A small contrastive audio-text model, trained from scratch.
Training: normuon at rate 0.0031, 1900 steps, batches of 128.
Rows from block 3 of the text encoder of a small contrastive audio-text model, named by matrix and row number. Rows with one number belong to one neuron. Each number is 500 + 50 x the weight over its row's rms, rounded and kept within 0 to 999. All counts start at 0. Numbers have three digits each.
After each neuron's rows are labels from the 100 texts, of 14976, where the neuron reaches its highest value: "tokens" is the input token at the peak. Only what is clearly more common there than usual is listed. The data: synthetic speech, music and everyday sounds put through simulated rooms and audio effects.
# fc1: MLP up (text_encoder.blocks.3.mlp.fc1.weight, 768x256), inputs 104-155
# fc2: MLP down (text_encoder.blocks.3.mlp.fc2.weight, 256x768, transposed), outputs 104-155

fc1.418:387384471524450479459508638478518410589502508528455478516413530598560502531524469498524531493484493456388519538415532444598546474487519468501531432546614482
fc2.418:518439489531478440554506475528491520621532485581475455552434450470572492556553493589453477538560458490562519597613435492459540575453436497394501512523467494
tokens: "l"; "t"; "h"

fc1.611:549493482466475539499490496492476477390516529525510441426505619510460542520519556505537489515526376499500500473608508487497464582471560455564491502504499511
fc2.611:490548452519497596436543490556506422468452551464540444513526566491483568470581549506475545449625481514521622487510509509460464510557551429618419485568535474
tokens: "m"

fc1.13:534516499599465529441435483556442510411449483511372474466492490539476511495510479398541540576548448582477541469510563594596501521466479440556448512488509575
fc2.13:490517508510564536448515505509463459577379474491501454504566569547488513545418549446497441497615437454561552454596564405505397487563520480602461513509529583
tokens: "y"

fc1.42:466594522502504386495485517489436489577480490560567575456390562619489551553465416497489582547555552459393463445569544483501486470487531485556536535470450572
fc2.42:499581506428424527500531535494509491483554525400502454550514451516529552511557438610490445556536463450524617519480492527432500566560492474473416550508542428
tokens: "d"; "<end>"; "s"

fc1.605:447584515564617606437490529506528462493462500477557457519484533484564518455527453513464558554610475504539585460438507505516474552512511472398488540507476489
fc2.605:559477493514489519476489501478436554436562525501534502516460487455514620397563505549497535474469551523579489440593545589440565541468507502468505408443497444
tokens: "u"

fc1.230:399502528553429493472482484509513547493502448505519501546520446517525548409461425441503525495516484473376534397461489466511478504487499416483559601559458484
fc2.230:404498483557440484524525495491456499474495586476554521524441493476490458482544509484533475536485569588488444589382460571491562456556566461446446513580485519
tokens: "i"; "b"; "n"

fc1.171:568503517463572512504558475532499353519518495607509455464512547454543511495480470485577545486547520539529503441542467529558529486504523567506477508489517554
fc2.171:407586521426436486554431521536504555421502496472433562549475486495472481500593477491435518471478550539459497515539490570477446500427445498476514499369429447
tokens: ","; "<end>"; "d"

fc1.507:548508576458505515459512447423549489497572487559520578370509536513513469463468544540494531578507426481457577538493444499459510587494396467498474527449599417
fc2.507:565481519590396410490496568575487520527522471472530453542555487488477548473455550455490507558470554451502532526509512540550572470605513489517453465573443472
tokens: "m"; "g"; "l"; "h"

fc1.224:444559532500538558414483553518508439506519519575343427523518495434555527394455487496495500492586532517552521540516520486532519505508464475529513543601556525
fc2.224:490451540424562482466463453428429479482581484482395536482431485504488534510457574430529514491538508477464496517544563487504471535469456497538466554518558535
tokens: "e"

fc1.674:491543461586483453606491455551474523563519516437515467545512474437454517594406502535532538533456506510515467533480442484552512460504506516524504604506520594
fc2.674:511495543497578521464494462449530462522464575555468474457480499459539487386597497452419440466570470435516485531502460466481526527525550538525552472466385484
tokens: "r"; "e"

fc1.465:467446494579534605454495491503404547523387476497514464506594541572426555585440575434515512525590480513466562430530546424411500549488552417538507401429488469
fc2.465:531525511534531579437429521509483442563552495594475482549452591511511529434486513548533463494541518491555458461528440569666418430500561488607545595507495488
tokens: "v"

fc1.396:481449461535462503429543529448494513455590472492505467476525557524506518519594482518417533648395381573472577465596512466484431459586508442464455472533550557
fc2.396:399479502491463510566500558566496457469407432490450456492411524478430526505565512463486584533492525465446409511494466601555541559564477539437600573462453484
tokens: "e"; "i"

fc1.360:569452458499519620397493465458530451453503495509536462539551575553495551531496495489485526496494539461436427453471446559487549502476402477531568592469594457
fc2.360:513468482493488475608473535559456530528553495590520531514440532417501513491472536418547481520438454586487545554485598507453522591540557532492496493434513530
tokens: "a"

fc1.57:561469493431494507413459454489566392417470513446519555421572514600397514492474487533581493474472510487500434400458491542515420483573450398602497498513462529
fc2.57:518514520468549440461417439556444537505521411519525537510563501468494452535481486474434610406568462442484544545500558490529495571479473559537517462471508476
tokens: "2"; "<end>"; "d"

fc1.34:475472494430559519393438429572519453520438576467463457493497565411497463377457540454545486589471507494473547386458488547517484533527526498557550515476580490
fc2.34:548520468493462493543529458563471418415504567520426494525542449434509533526570526454500513512597533573418445508536490477487486506540481560520476451560422444
tokens: "y"

fc1.69:483456498463466517513538482431525584434467476595459533511479500511498436503466473543462517510505491527642551498491525456440565448558449498458571519529403503
fc2.69:513549425567506524523544489548527496489602521413500470528465448534412510408458535484568487445499558446535499520530494552482432444460629443496481406425542519
tokens: "b"

fc1.117:505587585383508569528547536526554539485504448625487581552448513514455481466522401576525508543494468607577585520473437534518486544537539524535433443525547569
fc2.117:513478434456379502507486474476571503476582466457445509466469469447458505597584458474406471512441514519453581441513589448428535489546550524458564501494518531
tokens: "u"; "i"

fc1.740:503465480445532563505476514542418526494578498403551507537461508474408516575527547524506468487462446553556616526550458517480407505480535493516506575449527566
fc2.740:597530455517514446578491516493453477434498481538492587527511607499482533514548501539418529557512568441419507542466558515511520492517418521487541436423491452
tokens: "l"; "u"; "h"; "w"

fc1.455:488506571405449378548495519566541440461513538464555451517519452555539516443539518467499509469491580298495497397674535471499494422448617499471513505481476483
fc2.455:579533457504502452493522509438454612492536456521534519534451568403572551505492491564523503549518482620509495520472474486478478537614374407571458505451553486
tokens: "2"; "u"; "n"

fc1.712:535463527491501509518492527545485481570486602479483528510500450497505621470563518550452525513583547506506497537485465477534419462540560549445496451508531542
fc2.712:511491525436457503426592462597504533434528431511432421462485490465446472481549402505452442482439552488482507503493555524569545566482493520536508411480551467
tokens: "i"

fc1.303:532548493464485547589534472575512455556539482469515385431470547598407490479549541400456464499561518466519457440534513484469509535383481464485468506433539482
fc2.303:532428468532510484471541626552363480558495430465508556570529467435469479551501425456517560575496417432503446450492558457457483418518505557452491475491539445
tokens: "g"; "m"; "n"; "i"

fc1.478:458542583461496532480580332485434483518537444544489485482460597482462437570499525478501501567437462512494614496498477522462609488487501419450505558533438559
fc2.478:474472421539472521530375594544460424467430569520488512536509369575437576403511504491469532502438489449606457463429484501431488517505470470492517541472561470
tokens: "d"; "v"; "e"

fc1.573:538495476390501517534443456606430577546531621525520512456440443452555442555530516491480453465472407472460437554467500428490510436417404463510614490499521520
fc2.573:563456484525525488414508517426575517447467552594499373506539493487478484393531514487443461370442542477579529429572456439504510559486518505475513492427421502
tokens: "r"; "e"; "o"; "<end>"

fc1.338:454554531548502410474582454554496485533615490553496484475531471459483520431492488467421554529495478460587544530436483516578479418498602496534568527518512466
fc2.338:519446558483527409499557443498531611532428492531676582525429442513491472485501445479468522509494523483511548491506525440448450468492451485485513562442550524
tokens: "6"

fc1.433:491480559482523534486449557484487476409447424486482550512403500533509633466514469369591457501470526601550519460458443480515483402506574529552470582455458391
fc2.433:393442532572484534562445486627457489523470561522569487479559450447462489498446488500511523466440411549484457510515464454553598482495483493475546539565445551
tokens: "g"; "m"; "u"

fc1.336:545443450433530526500491507522487479600450530492557509406542525562448539417462473556511540517471451536478478420439566589490382499472520584476464530531519493
fc2.336:610427460531537476433490485519493536553514447563482598589404482593584541498469563511490557469496544415557504510482537502445535487531534483500472598443538569
tokens: "n"

fc1.509:490505527541522610496501612552520507527524480485415614538405459497541588557567570441538502492605543459391468449495472501461480464504506512489486479559495472
fc2.509:500460530504550515554464540472491465434393513468535396551554444517573480500440474468490387437500564599539444475527490462442590540425456495526510591498457498
tokens: "l"; "t"; "h"; "u"

fc1.405:463562535431514507511552507540514557526417535563578513501516490440593475459551499534495464370551512471540495484577492454479512485387503484526526364586546507
fc2.405:502451446587430533497569471490477412500504442437503512444505545521428569475472509498606505483442470463533527486362454496467480499677428475422544545430426457
tokens: "<end>"; "s"; "n"

fc1.310:571541559544425537465436457450523471459442505576530522511458570605565474491540507441468520538542546592613538490460483557460587515436495554452497462415440490
fc2.310:497501374460538631497468540515477480542579507484484467494529461435471504450534522441442481465538418393436458555569396512484479494535467517476563472457571558
tokens: "r"; "i"; "<end>"; "t"

fc1.325:559555535393501451437541388484542416485452450535507462476519568463449539519553552517548473416473462423520475510557540471448523477538525480463472516479502501
fc2.325:497533508568408538559488494535490562438646483486541485502474469472529504486511512509477609465480498623460496459487514493564506525496495544535498482502455479
tokens: "a"; ","

fc1.429:502535404575506571464518473530523531536483507574496375516535463529552472484526513469477449445473412522528505528586507583433416444548508568459543523491565485
fc2.429:456568487430558408390444524497484506439480474418512567573553502517460511498495535538464506512524524441520503446529498500493535589501455444428547514435449542
tokens: "g"; "d"; "b"; "a"

fc1.342:662487509480473489457491561407450503578493496465483569554534604518559530420517500510479489563525487516441499542459469522587410559472428548500500541421542500
fc2.342:477511564511505539439515396583406488458569523529468524509532448440563452479480513519610475501489508489513469446507512537440535522461506511484539517486521355
tokens: ","; "<end>"; "i"

fc1.128:406482516587429503473528506469415552609514546550487528466506516499485451476484478496456583497501579573579577485430472485543516416566521412511438399528472605
fc2.128:613536529408580526485488499511542671479449489594559527423509427526527457523413539507459516463608480503502518450406523484536489502461504487478507554519473441
tokens: "t"; "h"

fc1.144:533406538471492468546446520442505476547524470486492477486565527520393549567437503514433588524540507459571493558537612526436467490416586441494433513511485400
fc2.144:442441470530534531525522513530502553497522436582503470490447490563603485561536519559472418532434567492496516460490416523545541500541445538489507446464444505
tokens: "o"; "i"; "b"

fc1.96:509529529587492496442515471536515498483543470582489507416525508410514551539483477547487471435547520436430519439553540515459501560519529464528545520522496609
fc2.96:509413468457401520639577469496494526413537502455518497424460492463453491543554407489401544553480562437417533519454567411398452388544479457416524430492545542
tokens: "2"; "v"

fc1.422:447493477523510519418504504455463503558514435471416493515566483623487544490498560493501517489521530409443496572480528554473529404511502437445469517428526557
fc2.422:466467441510559583463529471500543492518538470608523428445486479523499451492521448532482581465468505552431496451497376465488452558576498622380424441457453445
tokens: ","

fc1.138:521521447567464482573475508534547480568540530565458469426545482421534480401526496485554429403606415440521506499490546454518511492521538520499485449521514551
fc2.138:490476539465458484468580579588438509497561524450458496559533469493474519554491548524479529484366519495431518385480469537496425520512475520492494480452480540
tokens: "d"; "n"; "t"; "<end>"

fc1.11:507504549576609495537527486566465483529462527522501488476432494502507421475529546511510383441505485525485491522437513518461546484496464493536610589534485465
fc2.11:479452614505457512540467521477488447450486530491513482510493484598470468515431431450474551505497645504538505556517439499484527460523541486435478530511441524
tokens: "o"

fc1.535:539489523554468496522443473557495429497496548467489530514472500587471520521506486479488506520557527519457522485535524508475408519547455541497431502499473432
fc2.535:583503497470573437511511544445559506494470501486557462474470520550552510530505495415511419508531521407428498467427651448438488550497475515518589509487458491
tokens: "y"

fc1.456:485537456435506507572519474448494484526534449490444535487516515459398538531567520563520543554488510505590478495481502526459510531481491617449491508569523514
fc2.456:545567498518475538423509560478492493378444485467445607575503515535479517482375453513484456535474453526506463456518530442544504500424518490554441476525493499
tokens: "l"; "d"; "v"; "u"

fc1.529:465469483513488501506594552557492454498612494435509513554564523484516523497475524467636566522493525443411421475488568490498546505511525493522476548459525380
fc2.529:543554497515535515505406490524421518467485505533442498466498412450475560478533519387422491350566463488530524472492500505492562458468579541521550427540510477
tokens: "p"; "m"

fc1.596:548511455494483550489478537486524578585555396586506415559535553517550595491511472601541555435486522419528506587581486512503428523513541447480426485566487411
fc2.596:519510397569450458624537570510519560442509502503459446524514433567491483539523474562553476555522447441511411505537512441531415538526478561527471485551520525
tokens: " "; "o"

fc1.285:525478515453557568493524549484479459566599499399540495477504531570475557459519596452516455509394447515558507486500455490500514507481510453502549535413590506
fc2.285:437520406553429484494464603512431452570442507511540481401454465421510518419400446472444500547538568546502467506550457589375555356487533539511460443557519418
tokens: "g"; "m"; "l"

fc1.751:651501501535469457483507514482435466438501597476427484556544634548462481544455459546515494497550622556587556511543450447553440469444503537568522526429498492
fc2.751:463568525495504554513540495489481603578545474497497475470473498532548562486630513496482557497552516458510508518444474463380567534495513492478498518498544518
tokens: "t"; "n"; "i"

fc1.146:521557480450507494433492327498430361451501518499402476477499556499523469483597501556521535514507506523538429485411568518448509528522595556532518597480557505
fc2.146:626493476417505513512469512445505560515531496475498461478474475491624481441491502530457472509440530590577492472451490495578511476522470516548383430492447574
tokens: "b"; ","; "<end>"

fc1.402:559460502511548486506533494512492478469426432615496459476532526549545586489453457559446555527513542497512518487526503546532479487520541460569508489452471528
fc2.402:625495456491573606474499433553532523457480484554516568464501525570562493522622485453532519526550413400536556456547492425416491461501468502494498614530514590
tokens: "a"

fc1.633:569403606461538523399534506476483512412546560572548573473532544496492511647449478518510518523497408530490532437468470553585441416513466409443475499555464469
fc2.633:563615468410465518597542519565473457529468501536514475506475442545491534533441507492553535561507468605530491507452580477438582449484585507448597529502456517
tokens: "n"; "o"; "s"

fc1.250:604543491523534540507547468567461511493479530454446546538504512526569546523426454558562590566487522444508417544442481481469411509513581402616528500370526470
fc2.250:511455426438494494567472514530428500514495485536481533462535460540530486520509568460489528444520520562495545533467494429454512494490468581431508614384517512
tokens: "a"

fc1.545:478562420483501521539518532432526363520495475526515467520563402554483461476426497582485432581505517573516525507518482452470455518388537456501433516513538513
fc2.545:429501596530484517500510502486616477524506478535559555542423619488517474443521539525537484482444493438459459513467521509462524551560458473431481454450472466
tokens: "t"

fc1.141:492456517550524558583477614492409549484493503558540459570477464503580480516482363516533493497500510468463582439462513459534506441481508499443472545575485406
fc2.141:509507445501618473479485543593529398502584490541366515492542535533461588471522471583493648465513469519494480421549515621436406489571476500486511409438495532
tokens: "u"; "s"; "i"

fc1.646:534514536516456479433436497526426489483489524565467495494464465565587504507509481494542522516477523451556572446520506465429455499529572464488488530401521467
fc2.646:454514494558548554393453549569438484498501474502522472453534489562488513507505577491506520485557446472476551429538569580530455469471480557551560506492454449
tokens: "y"

fc1.499:552516588510545505514511484400410504446423555541563491495457577483446595574456475468479470475557469545476577464560497579586546491434541496527467571409511476
fc2.499:431465489547493493483517485580385495451555517433423434531460497510522473453481495516433534498514507457511469443537456548457467408583422515473495373420427418
tokens: "t"; "<end>"; "c"

fc1.130:530513466429525438431470534505536496570517470460431549499450652432453447396536494533487509541457382511492366500539540608486527484525548475578404556479621492
fc2.130:457488453549471524467566476525494482504489555560550531503537486579559527613463492375634429542429511508434545470491473467558491395460525492469515394542504528
tokens: ","; "<end>"

fc1.140:485528520546463484489568422494548524453450476463467457383461558495581518555528509467476460480598436541516622529579420507402510467590513573562421456495503541
fc2.140:511472494464456478494483504448486453524612559500523509447477530429456483476410496504475538466434538467580514536558590544462460680445530444501488571483483468
tokens: "s"; "d"; "v"

fc1.595:569514564424478443499499592445516532481438529391589474460563478496414534481493461506418506577522484523467453514537492544529438493485502444550510422450534468
fc2.595:451471530564618488467509438469515576560521515490534581468501544458551457538524539523586470504407497443544446488492518506505494485519471424526497489472532481
tokens: "2"

fc1.82:586477591576533465526521491552582493509369507427542479502528496489507562523524459409479528499459474532522491534568587491575574518531471519519519422546504424
fc2.82:524494433479485505479502502591521541443532496618552511429518552442475473495588511541462501444532511407490519501588502530435529513552445528461490533368484468
tokens: "u"; "o"; "s"

fc1.682:517431553513507518423505450461507472461520494519592564448583450582551571524566488546535445453545594471449566496503515464581456513508436557565538468529615438
fc2.682:477541469434496554624453495521524536530487524449491398461388537355476463518475530553445444507416497539501451567456522505503473509590526528467414643508464466
tokens: "s"; "o"

fc1.503:558520482520418517511554396543473523498533519460486586412514484441504447518463565500492491378501471517538520582554485486476484437481597533520500479474613500
fc2.503:493453582531412440503507450428530440539533414477521540472515494400495496550439471425509539497569559514460481502541511560477462538493556498551443533551478544
tokens: "v"; "s"

fc1.661:536482458534413524543464487582479487489479517621434472563458430452524569430473534423560544508473553500452413508412459514461517506472581548483584475526500429
fc2.661:497581444463411562553425518477509514553427456481446508585456478558433492461431468439493463467423558480459469570448580497447526478508449443459492403572446504
tokens: "i"; "o"

fc1.126:564435509506359467488459424606552515514423509560524487487479538519415475432495537471510451525526524491580501425513483488492432502522524521534503544537466463
fc2.126:500450523488456523446460566474559487473551457554487518510558580469465494501454483490461444564504471457550519486458519484493482494416511500535427520536405478
tokens: ","

fc1.731:461482510547460426566541507532492434481536491522372468487530478438510507505521574488486505511531536496485581599488468405553443482446444469493477498562512467
fc2.731:513477531455464455485374437464515411476527506512368464525435465489528436481489535511500440462536468476493455496487454472520449446400530497467541475582505514
tokens: "e"

fc1.331:450617482513465521481407552601497473583537467463434526481509501502488569464452476518451525425451546434524503518542462437536425502490536519502511491447534469
fc2.331:603433422523481507490549551539470448411521543583477445445516455448481474478566466437512506379587483496584529553481475427450492445460506546552506408542467581
tokens: "6"; "i"; "h"

fc1.519:627486479497503535455531491535447558435438533484466455495479516513525472487629459546498352488484399476496509524476399524511505516474475594469436409527582448
fc2.519:543512455499541625560440554485562382543561443468533441488496424482464579542457447499534400599357561474522375509522539422548493587609494505535503488438449498
tokens: "n"; "t"

fc1.113:542460456537555547462528537515444410429461470435494563553483517428513556446583497467446427517538495445459502516529564499541490486487496618532444474529465521
fc2.113:440479461493544416490508448461526552535558526495438468495509492532497443563454547570567583494415541421507526527420535421481422483508632563541405535429541463
tokens: ","; "<end>"

fc1.434:605460559493455529534571506513544529523459543449555482577462546496497514513508485431441405481529472442457525606583453439464454507513519431523513460398536470
fc2.434:459488489438511453415445504454431570474458471585533456478404561483509507574544594476529640544445488479497539480474527534517480488473432520457459587456486473
tokens: "e"

fc1.574:518544502577440486535593375521508536436501561527492474408450515521581495507577529457393469407509466508485540553534466600467494524510441525547492479547532506
fc2.574:453405649559461423558488496500493494588604486543475644510514502486480505577358486535542505476580545496470514496535579581542552450521488420527475559504472623
tokens: "v"

fc1.162:455489590483554450522569537454519492530449529624533548412508426512489380521436499457505610620463525460493512532392416435515443555460490500509492491531528476
fc2.162:461545480475378499496488536603493551506526484500461450451506479497469515479492475502549456449509480512579446538603446478539497612415519465475501506379466565
tokens: "i"; "n"

fc1.4:533451482520542519521469463536544503554467473528537538374478454558451470527505513408517612508506531537494509442451567482505383482486561496503522546490432534
fc2.4:580482444498552536477487471555522526496455495501539558529449567482559441431486590411375516497552512431496509480565494458491556550415552484591400511501511588
tokens: "b"

fc1.115:497523446572456413595511520425431457647496454565613466479450520518549565483548481416430532507425483524526487490464503494480550397424545572541447505490527417
fc2.115:510512507530518410475482432451466433459573526466496554479584520605436491549558477531545524526482549460528554473486500467467455550535477403451582485454627547
tokens: "u"; "t"; "l"; "i"

fc1.604:526435506443499465488521473457463542499474500400534477389434558431444542455588521470493593393519472440519478514502441443508521437435524541525472487502550544
fc2.604:349515541513541474559497511495591531578507471545509618519462549556648476555458423543544488522549523541437480413507512516476478590455469492479474549529457504
tokens: "v"; "s"; "d"; "<end>"

fc1.453:468530528581541609470519418526406473517444448533443550535489552523493439462491516472565542565522474524541540477470500445521493516473598396596477468436583544
fc2.453:505478528510518585408531477481512420500491500539517441449588525578484496506412525558489498503569488511567561461505500527553487515449503495557505502560538474
tokens: "v"

fc1.610:486428538468579518607475466493522518563414536494482439533434487462441576427501439513440493590513446483589530488518550525500614495534548563518554527558523532
fc2.610:395579462478492568453422494455544573495534561521567461551437578508423543461487479474461498462407529514496518555552533540473522432539458427511478455477516463
tokens: "u"; "h"; "i"; "l"

fc1.577:522481416596516496535485541563480588474513569529529559585469646551531516519474499441535543571485516465514479500430556600550515394528637504471533458534485524
fc2.577:522554476539493553488482382571495419488558480529413517544555511517481448485530535509530511440518518508509486579455493570368510575556498503403440508517512600
tokens: "b"; "6"; "i"

fc1.334:494492470558485465529572503540454525551525460471387493474507436524570602558529481508478511619481504375457390532506515502499482446495500447660445477521553450
fc2.334:543438485346565492461480470514413531375483486541471453512544497558478463501502588480466488392526511499499590405466408483494558528496479580455543448520404464
tokens: "<end>"; "u"

fc1.275:518558492579544458470473539482457481474531440459507520461502470532397610590514524471523570532601561502486547402475501536474429479473504425570528622439539538
fc2.275:393486433519496459505526466511395534507477462533521526487424489501413468509568518500469479514460493442547485505486478460502477461551424485511514460566546448
tokens: "2"; "b"

fc1.35:508484559564407446498482501509561472512468559630474473510498520606572540510586495495506513530403451556497451422608513511430547360588542515595368411443623437
fc2.35:488450307493535514444502520417479559482447503487540603463553492472433490465502539529467550457502485530461518441533602524529515516498477473494526405493401491
tokens: "g"; "i"; "m"; "n"

fc1.565:497599530500434491451497477476539529583532543382548510373467462455496519469493479372543532482479497516531565507493505479467542523441493605524418491526578437
fc2.565:513548529514480496559576571469532457517516479510449454530568523540644493447550589477548496493457524451406513496508487443479553442542475453373545577343397539
tokens: "d"; "v"; "<end>"

fc1.174:527514542503529530408520487566396503440521588475486521549440594545459519452480519525502492473491489527496481425496515465645417586555472505536474445503481435
fc2.174:508501472506492429530471554474512530552551538496556460481441548498510570571498558428546490503510523477470502446490520481448472392390449528478511499510451441
tokens: "a"

fc1.389:475394520513506432493529543392502528497460470556537498457491470494484436474494503491446493531574432481551504477516525451514571513390501498513500458462500505
fc2.389:478543501588551505467487527485501526558563498498571508558590403475484581512477426543539443553513538542468533547492553504491486440578508438397496501379506507
tokens: "g"; "i"; "m"

fc1.362:536531568550543435476494429540492419488511486494467593479507477475517476493517479471440505539522431469494531455557384448465525505481518445460467502527460512
fc2.362:459519461498421521497492545550567524472498534510420425579445543391510464521593522520468472522515566449536482575474491441499543500542536509492561450497491580
tokens: "p"

fc1.329:487444535547524596459439507523402566506492506470485590525407417504521477538471438474475441477520517535487443484520539492500495478491492382556500406498446434
fc2.329:525463591466514463524466543485565486368482560469534508434475540438469518535584535461471377487622532535479493486509511483450551515508464578536566470454395440
tokens: "v"

fc1.98:514483545511442558516517451479454468599532546570528503483443628524470503474485474463488527460469589582546535538497587468486522464516438507467517498518507551
fc2.98:516529520467536498461544438363532528462541437433510569566462470482484525499529533488493496459503481516445495482452490485527579441434515497535510549478580517
tokens: "d"; "n"; "s"

fc1.361:448502489568542547434589456564519429502543491456491516607609511540476507437540548505513510595436508601482535524461542513493487490570360616534566522512497530
fc2.361:476522442452491480496391464470481481431416654460462488558557522475466538496554494465510491489542562452482426500453483593552573513489455550437536514498452492
tokens: " "

fc1.407:451477551580495616456518500443427478554498463527586462522480550539529564429545454571518465456538555423507496571509539493510484488488499505524445449516506503
fc2.407:529381545508454519555458500391522492536522484505519494498578496463577513442571502511467568509516446460519424480518513464542525407459586551443418498473564537
tokens: "e"; "n"

fc1.12:482527557516511472570588388577497531416489499492481513420436486465597466505495588484424503406492376539567595534512469551448520542503611512540496459448484479
fc2.12:533397553531391380498490490460453496529609497516498546482546486426485470578406464472492500500498545462526556533555581622471502482477525429531431527487488579
tokens: "v"; "e"; "d"; "s"

fc1.63:456485512486443439491556480541506474390468536624425510512476466463489586507533544532498479471445470529568488536450414496440537480559509446516507442415589425
fc2.63:470474475566462537484564450455520574461502555491452495500468495597474501534461505448544506373566575470486561378572532550498598407544506554508489462578465464
tokens: "g"; "o"; "d"; "<end>"

fc1.444:490481454501482445496447424554512491446492532569486525459409502526481610497494464470526576431461512443492522512481562508473516458520500454524494485502600505
fc2.444:526549494535473527462483525452523518431573458463411464567535474537499446568515505512452504505486596434448527460428450517352496619530450514423416441472385461
tokens: "l"; "g"; "m"

fc1.754:622575432417496479551496531534532552441509516562505521542527505445525516505569470620483502539592567500631554545499494568496464562444557514524470430521539508
fc2.754:468471558563508465540542436471486443401610510479503446504369465492538422418488474491480503451585442497441465574587495374449426487504512481439476467551540465
tokens: "u"; "<end>"